Weights of a small text-conditioned image diffusion model.
Model: 7.77M parameters, 32-pixel images, arch uvit, text encoder width 128, text encoder layers 12, text encoder norm layernorm, text encoder activation gelu, norm layernorm, activation geglu, moe top_k, num experts 4, patch size [2, 2], width 192.
Training: muon at rate 0.0099, 4200 steps, batches of 64.
Data: trained on rendered made-up planets, 195000 training examples, 1.4 epochs.
Rows from block 6 of the denoiser of a small text-conditioned image diffusion model, named by matrix and row number. Rows with one number belong to one neuron. Each number is 500 + 25 x the weight over its row's rms, rounded and kept within 0 to 999. All counts start at 0. Numbers have three digits each.
After each neuron's rows are labels from the 100 images, of 14976 (inputs lightly noised), where the neuron reaches its largest size: "peak on" is the class under the peak. Only what is clearly more common there than usual is listed. The data: rendered made-up planets.
# gate: MLP gate (model.blocks.6.mlp.gate.weight, 512x192), inputs 0-63
# fc1: MLP up (model.blocks.6.mlp.fc1.weight, 512x192), inputs 0-63
# fc2: MLP down (model.blocks.6.mlp.fc2.weight, 192x512, transposed), outputs 0-63

gate.481:491446497519508517517461496479454515523516539549498520504498463524494490455548490463482517523511472550467503545520503488525505502542506486464467497501498486460519467511495500518472591543495519
fc1.481:530499506512490486500480515471481501534496508461484516478504475481512485496459534453484512531493500504472571508485525509448535467493479514458491498493495465484513466512488493530490556484531504
fc2.481:442494468498456474516493487503458533478520504505487463522533490504501483448505478518494463480502490515493523467466496512470488542488482488529489477479506511523501467525505492538483537473476530
peak on: ring

gate.428:475477513509470514519505502467542510482532494519488500493497501470445495459489458518504533507520550474518431517466477517483518462563503508539480490510458492508476510464520478481438549531515557
fc1.428:526510462458516495487462508531534508471519542491517494531575479491475516519539512493471505517529476544459494506439497494465495512508522498469503490511474509487544508479530497450531505497500499
fc2.428:511528508470497499472437504504498490482504443501536535504471544496487484532491524495495491487473510472542503517481549529488527465486500488513529525475458483556502537495488463493485533527526486
peak on: ring

gate.297:509512490476456518463515490452530560481447474526506501510511519506526479502524527487496508553520473514501466502529518505501504500505509512493498483497500509516501474565504478464530488498465452
fc1.297:476545481474468498460541500455483529509455528529513494506505520461473498503539523466532499554479453526543453499532519511533510546511544471517467466533521544497514501521462523465503541487507515
fc2.297:510469527513526528535490512491478473476497502457520491533524465526506489541461494529464498514524515527496542492470506511497509509505478488510494510551495472491463471467514526540454456529491525
peak on: moon

gate.365:454495443492485486485492493499501520451478455536477465509496504486462497542491508492512469534504517518473530491518510447542491486483528498511461458532435470498523481492527518545477489517504496
fc1.365:508450533489538488522464499496487491506494573455525498488511496487488516496484514493496539484494454527466510498487511489552488480539463449525560518457530508495493493501489487497488518491484515
fc2.365:480488518525494507502491527453455465517498460483526462518529474457493506523521519519550493489465522496474501516491521476489487469487494497524493451491481517489485488492516522542480503502496493
peak on: ring

gate.508:484524453510490525478515513492513483459509494499482425485510473481528523519517524528509507536512450521542458468517456480507486479512505531477503472493521467519490468535480524486463494492533527
fc1.508:503515522474478511475592507495502529539495508489507533478529507495533497496487475447477529512476500457518501538484493472490488513496513512473497518531469505483502438451493505452458499475544488
fc2.508:482460475503554495496483501493459496496493453471491484504483489526530482491505479507530498501517508498543478478493504508495508488512474480493519532458526473488515494527515500461515536516510483
peak on: moon

gate.314:482539556518498510498543491507486500499537511499486514449450491536532509528477544464538482478529462485478537471517556519499490472480508489473495491491462519546540543516478491518527489477502497
fc1.314:499463487497501483543498531520498509476478536459463504473486544484477494467456465501501519497514506467497470475504471504489499479537525527486479481524498486478463461492453522486514525480530525
fc2.314:493481478488481512524516501483487483556523493516512494518490506482536481500502504518515500481529486485422465497485494546536490526502496539467494496477498569511482448503535498472481464469528487
peak on: ring

gate.429:460531443462524521541551494520487540496492492532484505496532558524546515512455496507526465500488538530520517480497489487517538526530525523517553458487495522486524527538471488520478485483502446
fc1.429:481531505522495476457550458497543461522463474494484501509499521514498504522472466491513507531548490457523469440470491520506457490443520488509548510511498477545490511509516459508511505518524502
fc2.429:527529499524507516500501504501525533527537503488494541474500504520516453506501524457494454499472522511469481534540483465439508557489443463470514522501494505491499504488501521473517501511519484
peak on: ring

gate.241:526505503546488477508494482515532491482510475491545501493517516519466478522444467491527529458531540471500499514491543519507485479471510470530498509455497483482505503497530473498480536496501470
fc1.241:445492444502546477472498531527507502524457479527499477517446484535482484509516481524499494507466477486517476478537507498496500517493523484478527479521507528507505463495516529540491465474503548
fc2.241:530508483508541515514491459480513513518496547514510508497544485500496487492473490479541531503543513486471566506459514523502513495485487527536489510519478480450501499487484471453542529495497486
peak on: moon

gate.496:501465524507488530513498488495475473505513559470511498485490482505509511525461470455495535486504491518528468508482514523469494552420493511503477502525503472497480453490484491526529439489503492
fc1.496:511554464525542486529548495477522497487471486525470525506540528505489469504535523512496504522488561505480509519477505520500478510549503545445504526504515526511527504544505498492521477493490487
fc2.496:516470547485483547494470480484502488497504493493475499500499495510501512509488502514497463488533506458488469543522564477483511516476514487519486499493524550515480458517526523506466493539501506
peak on: ring

gate.45:490489549455508521493473479482505519466513480473465511493494462523499481528539477470489508508518533481510492534498494509466508508492468519519500518491475502485493476527513499493488497488508477
fc1.45:523540459531478506502491510474478473521519471550548505534482533491469536510517479468582467507493483511484500520534527510528504528479486466457511482510498471516490504488501497496511515512534501
fc2.45:507507569491499515473511491493507486479551525469472535474508516499492442490476508490491527520516513462534458539502509494436470442505502506494522523517525479513483529531510504503464468511519508
peak on: ring

gate.347:484486526473478483475514489490526547486485512503504525482477502461527542476494448477490522504549463519499513463472475482483528516473497490528525530522495479505493496515517463519496511510514494
fc1.347:465521495508480496488506472541467521462465529511481494500456471432474474494501482472516488513479488499488489520462517482473468526532516454512496445471483530455502547489490495521459504478472487
fc2.347:461557471500480502519468513473461492491477498469531516486499515532530551502500467501504508520518455532500477473521531488494521473533472484514487528485536505500479488517535514506500500512496491
peak on: ring

gate.228:506498511469473499471485472501491514465526486524487541513490465487518524447548484472481477442510482510510502529432500534511502460491501503539503550462530472459538499485474489496518485494515535
fc1.228:483457494501501470458477516532481507461509467546507505481486478488523499488485474451514484491506479457486474489486473542468554483542491472513504529497493535478487497465475506465444518508494487
fc2.228:460508539460500515464542528465529489564485506511521466499502475533473524468488500501489540478461542504542476534464477522509492568529543512497515508514524539505481475535506503454492521504532522
peak on: moon

gate.126:531484518476522501534523506515471486532496477495520495537511532528474473513519470529485493483520531464550520490544527478531501514483520541563570475495513507482487543478509511518469485499474515
fc1.126:493490523497469520535493506476537540490489524526511535519456520493526471494507500505548532508485518532492507503562518522481497500488499503514448474516501487538497508529494504476493514545494537
fc2.126:473508508508520466563519518520518489494513476514540494474482463489493527486524489511500505499481533492496515520476486491487530494532533470478522528506484487460501515541509489479514494505452529
peak on: ring

gate.166:454524482513453502516548480478497511507514521521482488502499494515505466497518518506523524516478517510528473547502471508527516475519528472450455483496481518497474518440513502521500522485493494
fc1.166:498507545515529503475450510541535521481518471506525492520537521504555496565505488524496515539493491526490535498517497501462541509497491489540482461497433528504544488495479491514494510473464536
fc2.166:501507522482503479514492460505481467502498501518511510497516490452448488483541506541519525521478524494528478494536489524514489498500526504498547486522540505516468490481514511491490492542501522
peak on: moon

gate.376:494522509467468502510543509485514512508529421500506513496489460506496483509474487491538482574484500490500507459520524491498484521510479493533525513486498473496530514490508512468530482557501500
fc1.376:534508458506530497500465503515517500504511543524455504512521450488489511484525519506469466421526501527463503544488480488495521496465523516499510533507516538530465519497508518519492524490501551
fc2.376:467539506443487499486501529526476540467538524490513459462511493497450437474510522479493519513502509450519517472465528493478468502515467520507484488495521519499497482488536471500513528489484503
peak on: moon

gate.96:503507515486517496513563530466523507484514493512499471472517485504580479521498489498537494509504491500502495484489520478486501507474484449479515513529489500499506549453515531481492476524515478
fc1.96:446511503518496492501494508544484521518529497526496550483443466540487497475525478535517461538502500496529552496517502479480562503506529480518509501484511523486524534515486529487490518474492487
fc2.96:498523545526495449501530528510468474465470529543513492502501507509521526501491524514502544449491580449504471521503481499487499521533529480481498499528504482538502498477450520510506470488516500
peak on: moon

gate.415:519490470497493463526508501489491523496518540500482515525492487487536440487494478478467489484490530511515493466463489489496499481491505495459505525487445478573547506463503486499485493521454469
fc1.415:499471507535506505511522482548484493488492525534475443512519493516519523494536575508518508506472468481497474503514487536513520553473494554529502506524505526504519490487491503451520497514475478
fc2.415:515507463438480510480486507467488491486507474533513468527503476510520502487494535504502485503467519515493504474465564467527525521461500451525464479548505483523471522498472483470537506495525497
peak on: planet

gate.311:509509470519470505486547494515509531515531530559473500531516490524478499533541564494524495494477480527533454501527479541491526532506480494485487486506508494514496556481464500575482488486473506
fc1.311:498500496528485481495498476533487503475514519455496478524549503496519489509539514527464516499536501515485446479525510467523498524539498481559491518524477470502494444494525536463474531512483511
fc2.311:508547524524487464521551547474484486533478504493547510487414496478535466500495508457513543483457521482516525539469513519530503481452500506447449485470504476518505473496517490490469482500497521
peak on: moon

gate.368:494521517494491454527500516546499491468473514472479552492531474514479494458469463527519502477549487496473480514494502493548459485561501531561516508475514518505517519484456487540521529489508528
fc1.368:491538534449481473511468566502523532474460500480469530481513454515472502489545451523463485513506508554503459489472494490492510484513515511506505519481495461488470470523452496508495472495553535
fc2.368:494477493520510480446530473506522506474496479507487486480508485467505439507522498477499482537519476513497505485493480502500519545543498445534494495455507482486540484482473541535538552477483470
peak on: moon

gate.493:485536472492520478517544503506462546467479482509503457514500506526476477484504483479538501493471490500491506502455510484484543543536453497511468497439495494510510544491521462509536485490444523
fc1.493:500483472517507550513513499522511496508530509468470511540514540512534536519470514569499521517514508480512497426491490502454497511551513504535508532502477495482487519559541522520520530536540480
fc2.493:472474512491506495485525496500530498508506464490510515472499463497499468527505483481500458498516497502463522517515491461473485480495501526529487486516504484489523496530481477517510474488465513
peak on: moon

gate.484:519527492548527505509490470466509488490525527480502532509522513490530504501476482536489496475505534517549463487505548471488503445442481518491513484530485509520532481533573509490519474523490546
fc1.484:489508513517493521527493484482504518492464460456544509500534514483489474472525462509532472478568542540491514492509480492483510453509508518531500524485537526481484466487540449513522551506487474
fc2.484:494454506496516470499541511555494545498513480512482469527486500515461489494477535507484503513477519492502528485491481473491472511522476507431507485498476491544531539490497508490496489502490487
peak on: ring

gate.97:509491486503509525506471528485479498484488544488535523504484498497493501499466502445505494513486507501477494528464472482495471496490489490501497512504496480455511499483532525544504441517510512
fc1.97:484480444438450539518473486498539519478490489482488524487478472508466492498552545496495487525511484504480452504489532490487512484525481481480493482490503524492502474502474521509489523470457512
fc2.97:508504536503507497479480525489496478523510520504525471540517547480513512491526504481498500472513509518516505491514450505534519539464492489518532512531496456512494493493509448525486481533503488
peak on: ring

gate.122:500501465495506495487515440506509547505541521510489449502536491493481527548513470505505520531503510543476525534509503479543519475503485480472504498473506495506517461524479493529461509476466461
fc1.122:534516480520475493484523428533502515463504511471463513511537531525489494497498504531474520465540495543517511495511533498493536475501524529531464498442477492472506474482530524503518530519463491
fc2.122:517527510496527520541503485500517483481474471525551514513478487555479467506469507523491501515472513543497507474488508491483522507486462506499512519490512514500476522495514543456466504474497511
peak on: moon

gate.190:506480524500453500493455499498549478488476463498489451497486476529497534487502488492506537471549463502487466441489550489545536549520538473522475510514477485492512510504514495545481527489512474
fc1.190:494457503454552549484455507513503515518494522517542472522542450497491502502516514534465504523450487485514525448526507484527500484490510498494498510486523451474511471517500522490489532448483518
fc2.190:521514498490503493517466422529482516534538493488456573455527515523520481460507504504497486482528503489497520497480488491447489482502482486486524521489505513496498506473536475495506467483504520
peak on: ring

gate.358:497516516511493494498518510524501473489490541508496487493496513508497471472469517479509467459473445525520518501522507493518510519487480484475501433473513554491501530520512490505484498525454468
fc1.358:524491555487540508507504517508519464547472540476513445495453473440477491488533503557460527487496479534474485491463519487474501486489533489503496534503499482525554516530511496474496497544516516
fc2.358:502539491500497533499506441483487538507470472486509515510504490525575465522501506456560470507539510498535518514496487513501510474471486516509522498490525518504537506486522539494563518515531479
peak on: ring

gate.477:524515513512532479502495499506530478459508453460463487511480448531478505560471520506520457511503515477506479494512522512478518472520526463494456518508483493508539502514521493536477509494494495
fc1.477:502515513442444483522546532481522479463473472471508452463470536476492526498518437498502531473513523498494537530525482530544500512498516472509536531516511499496491527540463541458559520517500499
fc2.477:469487479467478526458546512472533528512462521522493520463486486506484512464489495498480518529528530506494494464513438464490459537460475476528445490459471518515488460487520489531475523516502473
peak on: ring

gate.353:520433496492502479486491471510551504477509526502478525490543491478500470524551498522509483489499499489505517477547462459520501536522541485536519495541490479509483532500469497527469517524517526
fc1.353:503477484476560490506494534551481543480528476526511518564504446461507460480513530471497483494490498493479499507444496524504509510514485488545493503536506543493478472513465504455535523499495507
fc2.353:490516519503489527524506494515486465531535547489466454508490510553501510501462474526515529530552496497492494514520492502460470468461529488521492499488489453565556554484540537527483522536493522
peak on: ring

gate.62:492518496498461461478476490512492547471535520505535539511510489460476495491494498458505478479527533540520503516474464499526527439569452503515511507473519513491495525492530486507459506518519520
fc1.62:542491500496483506478489501478490499484486507513492537520525504476480502493556474527443512473530526479482557499465517497540532492522448479509470491503513523504493465508506541440516509505462485
fc2.62:489517523480489544497511521468552502502501494498511490517507519496496531501539528484471514436466529466491473476469498518509518501490520491527503501507510471550520522500486495484487543511515514
peak on: planet

gate.116:501497499468464543522460516476477496540504454517486521472493500506511467542497467488484474486482500453487505496511519498503491496509459534505522505498451486510518460533493455525484518525457523
fc1.116:498503453533533489488543485546513498461486554531511512518490514492467490467509513496508505498440492490476499544502460483523522502498519547541543461496520517474548468528490501484484484471470493
fc2.116:523460507520484548523502536508512436515505439484498473524540512485484506558489503533471482504526488500514492504526501508493495505468504525503484542505520482463497476511526494475552515511449478
peak on: ring

gate.379:435464505529510513510499481535522507514522549492464491539528494519470477514520499491501496516509452500491486490518502490556519502485515500520502525501434437503497495475491497504531543484523520
fc1.379:480469480543510518531518490501573454501508500491525505481500491509507552457494484484484540518479490524484473531505474533537496496508536482519514524522487499515496498483533486516481488503496490
fc2.379:494499516485526511472511499505448489498503491483472528500550482454544502526470497563528442482545524512493481487509503505487485528467485474503535482543494503514541502492452507507526515515505488
peak on: ring

gate.246:484506501536508475510497517478499493482470557495437499553494513522511534509498523479519506497558513449519516467518522550481503535528505538529477487483514513482526510482514511536465533493525494
fc1.246:482470467508481456494497489520494542466526495493526507525511544483524498497523450505472471518474501493526534461528478522475522464508486454504486518506463459510512523501519515532468544516483480
fc2.246:464483437482479478492481487534518528523481498531497460506521455511535554517492505493527510518435492564525504486497522512510516543533498463473515496501507512485489502475459506480517532459505486
peak on: ring

gate.18:482535525509500540505513487516506488494482528525510520505549501513479505524514525508514509497478490512519484481486541479512487488517479501537536511515532485539494477505538505481540504507482505
fc1.18:505472499522469526489485527496467492489489515494504508520506510525516489534454500500474471545567496461484527450506483521490510484488465479509522569464499471514458459507483451489492493497499460
fc2.18:475505505478533510495459477487518490495477475493474496519541538494454505512530464525518529492498480463490510511535525451516465516536523559461462485522523514508551507505489481506456489536491530
peak on: moon

gate.154:535458483518474510493492483491513480460497523517477481459500500513492502567521540485464521500484510445564493440479521475530492523520478491486482477524466490490516501481505490496469511465497498
fc1.154:495530472464510497483471466522545531490524464494513506492558499515447489493496513507500527490498484524484484471480490536450498511508488551546518476463529486477525480533546462508450463521478503
fc2.154:511483492496482520476506512549498441500476495492511493503493463454509520512480545550500497489499489463490474477480499481507462517503508488505499508522499538533498497516521546462565517455484508
peak on: ring

gate.284:461510495522508515535502526487532490492507489506547511442501495515481519485488478518486473514482472500535509508449437528462489508496538553501512509489510525479519504489498494560493520476473515
fc1.284:479505471497504506482484475503527510488501497519504495471542500526451510496508544493514487484520462486450475494514496510509493455465520497473472517508451496557498478532533528476560481510515523
fc2.284:501483526525526479485504494524513507509512518528493488509488556485517525516468515531482470496482539526494541504493534527493434486492511452522516496489515531530524480474521464508417526498541495
peak on: moon

gate.431:501459496474501478545509482519473495483539504508495498489549465511497508506492461467524495523476526546511462446479510494494491543505498425513515543490505490491457510508495511524495521543529512
fc1.431:502494491518485526479535499491541545489448510470503484517500517484561479498468479519460507490517504498503522533514489513515561540529445475507502545516483497540513547504507510449505472483516533
fc2.431:479495491476493457547507462553491468515479463502488526446495506506479466525531503493533465509483491485510490456505506515516458497475507451492494501467504545465511461516478480499511494526466487
peak on: ring

gate.243:457530466521501511478557484482474531500504432490505424487504479500520541453511488489488498505497533497490497510546495484551483553508457504482530459501484483522484533449511524525493473484488473
fc1.243:486456504489525507470500495549500479500476498510542481494492508518497482501524540514497483490484504466483516513514447500497506519477490510492520494528469486494514467519503495487458512524494462
fc2.243:532537485507522502456480515505466523517488487489491487439482538464476498497500532503506514544488449491490494522489492474481491529525477519511532480464511482532509495511493520525510456493495516
peak on: moon

gate.317:478472528560527533515532515497465523511495489537474509492507510503533540481504503514506453463517531473509523524542509501469525507532441501527554483521454540464489512504512484471481488451514504
fc1.317:482483477533489534545516508493459520530462512476471542456515499483499538463525514528483513493506483497525522555524493520490501513538547504469528471499519441439485453485506481462482479497508534
fc2.317:502506515480523527478508476505533481517512487486485480488526475502496492455515516476497503522478531485516496509471456570494553516489503536500492552568532500555502490481478469478507499519477499
peak on: ring

gate.150:516521511490489522499498460476500495528514510444476517486466481481489475484500485510513516529547498495492497536501536488503529477537548496473469462504493480511491465478515482500495437490485482
fc1.150:517488514505506471513500497461524547529532489494462453508482488495558494527478487482502502478484476487494532419472521508499493513474498484462554489490523491533493518505528499509463446483475480
fc2.150:463492510497512488523515545511508462552483467520476511530502509503511464496492514484488499500493521495515468539504467508520473506550480520513493562506502503489490486538544494454513457529496512
peak on: moon

gate.300:511482479513537488490481499487489499456480517513538507482506502521518555516520516491486532508520489500476560518534487496510485510520509513506471532513513503561501508532473512504475497483494530
fc1.300:465495453495460525488496495477524510513495495494491449525546496481522496475489442451464456511527534508506493450517515492501461473537477515510522461489468487510512530511484500532443481438534507
fc2.300:510517530495508501456488488479485536489486484510455558530533486493504498507491562533484504478508437457487511485480484480547474508485512458474442518532548522501505505479492531481512516502479525
peak on: planet

gate.210:528536522502476504465520527482497549509551499499492525530523507467525511477492482455499488540481481511437537531489511456554466506502478473495510495504495490456482462495523539520482522484445508
fc1.210:546469486486506454506474545515548480473488509465535509529498473474532467462479492466497485482502444487525545547526488535483533497448535508471540528492499496468546519474501510505522506532497484
fc2.210:508484513506487494500477482480453494526498524488467551509476494475490544467489452535487506497479499487516526505511533468535419489553533490513466490469495557481535456512498523547529511493513559
peak on: moon

gate.204:510493524542509490481471516530465511515516536525502497482504411459495443536484505468498504508490535493516506552449502497446498507510535503497437528502469534480494488496476533478511464497488506
fc1.204:504510489503516523506515515460482470502512458489426489514494483523514516518500485516510527522517500504504458491480500538525452481446466486500504444514513489503496475545568488498501516492448527
fc2.204:531505526502519465480452496526477434497500534496542460540487503496521496494506454473524501470502510478477480511526499503510536538514541489476521517492495512465541486516520505539520518466529480
peak on: ring

gate.413:494506535491489485505480474523476492529489486483463517447471456539498483507471508527517491453471505493513468488488480480522526498481498503510504461504535507489472474493486496494492507494460449
fc1.413:487507503488502514492507534485525508497521507511569510560519494466516499521491511479486520497498517501511538516532532528487499508509517492491503503518530512458505523534539491497545486474535514
fc2.413:548467461498494464512495486505478471508544509481450488484483510503505451513526525514498483519523500483490454483475485493489507518488446527520492495448477493474487465521476568534528545518490446
peak on: moon

gate.109:526477495498502525488486450490506454509482495450511528495503491479476529450513470461510499489528464476471490506475488489474471531445473500510483517507493480498503510475515527535491484469490498
fc1.109:501493542523466506503530476465481497453507524466542515510523482463505520456475502527508495518462460517546523499498506525473469524463515505495502522454527500505496490450483474507482441442485496
fc2.109:535507509489494487505484525493477540525486482526499486484497494504496487517495491548507542535503491531468458495489488492507545450529503500514522477506520536478497556505489479464502542504481500
peak on: ring

gate.324:510486537493479538522539524502514508515507533514448505477516492524490510513522512510468515499495521511492481524536527455514499514487548454544502439505463469511489477480487497483448540462526448
fc1.324:479490502483510456512473503551517501516501460483519465500544466479469504488495480464466455529497463479526493458470481536481515521528486556509510524539516500458555539492496512526514449516461504
fc2.324:528517489476476478455472505507512491487478493513451531509485503532563462504531493549524490498521526520535492508530504489454480531483513501519544479516482460512463492498500487482499502509451514
peak on: moon

gate.458:534486545529467522493483537491508506499503510542488478531484532555527488541505533503493510474455505457505491552474489501475505497479458520548517478472523490451497517484528531514543514477500527
fc1.458:479502453494515507545501539500486547537489476497497508526530505509483523548494512470559502517560517484475493523524480520452502484498493501509462528532501500471471528500491537536471535482513523
fc2.458:496493492497531491475528483519558470473504504503487483454483557512485526509526467534483488487475538445507523498535541507520448485455526498507515512509514487515516493522509496457530474514479458
peak on: ring

gate.438:462529524534482499494506486480468503481525491508514505496498525454476505480493494485473434465519492507514562505474529513479542469485472513532518506494512493473470489508499494561486522551504472
fc1.438:455450481517498554493520550486517497483464532454508459509539520505487515506509509479505493536460482477522521445496463483507498518495505476484531468523537476509486510505525501491550490501457524
fc2.438:517505499476537519512505508515532481426512459532492494491481522527463528513499505503471508535531483478505481507537474499497506509511486505491485489511498507557497507517504521510506531527481534
peak on: moon

gate.450:533483535494522516487493521531500522520501537466504511516510572486487541495489521514486498547472524484517501479481485501477496505483463521503504504475477533483484516491509495524515538491517524
fc1.450:511473446503466538482506507494482514552517495490534518460512463464483470475514548461504482467526507519480508507498499513544497491507516493521467536500490466477472544510469500520525450518480494
fc2.450:522491498438552488537513478528515467473494487481479504485545507531518507461514508489506528511472496441533484554482494507464521524465508527494461471507517516539480523559514493510510479473469495
peak on: ring

gate.191:486475494466532508517530518532494506514502532509526499509507445498484550498516472486528505503448512512509465526501484532458492494465446506463531494518501499492486464498499567466514492493509489
fc1.191:516527485543494476493548463507466507513533485507512518503487569525527456552479524485530502515486492485471536519553473515512491518500522492462529531461502493505486516471518474508524472498454484
fc2.191:534479490548518515508524456484515505516521532516531465478482500492508534473490482477442490497499511523475493480508477518513505494542463506509515476476489497512538523489538548513522488484507485
peak on: planet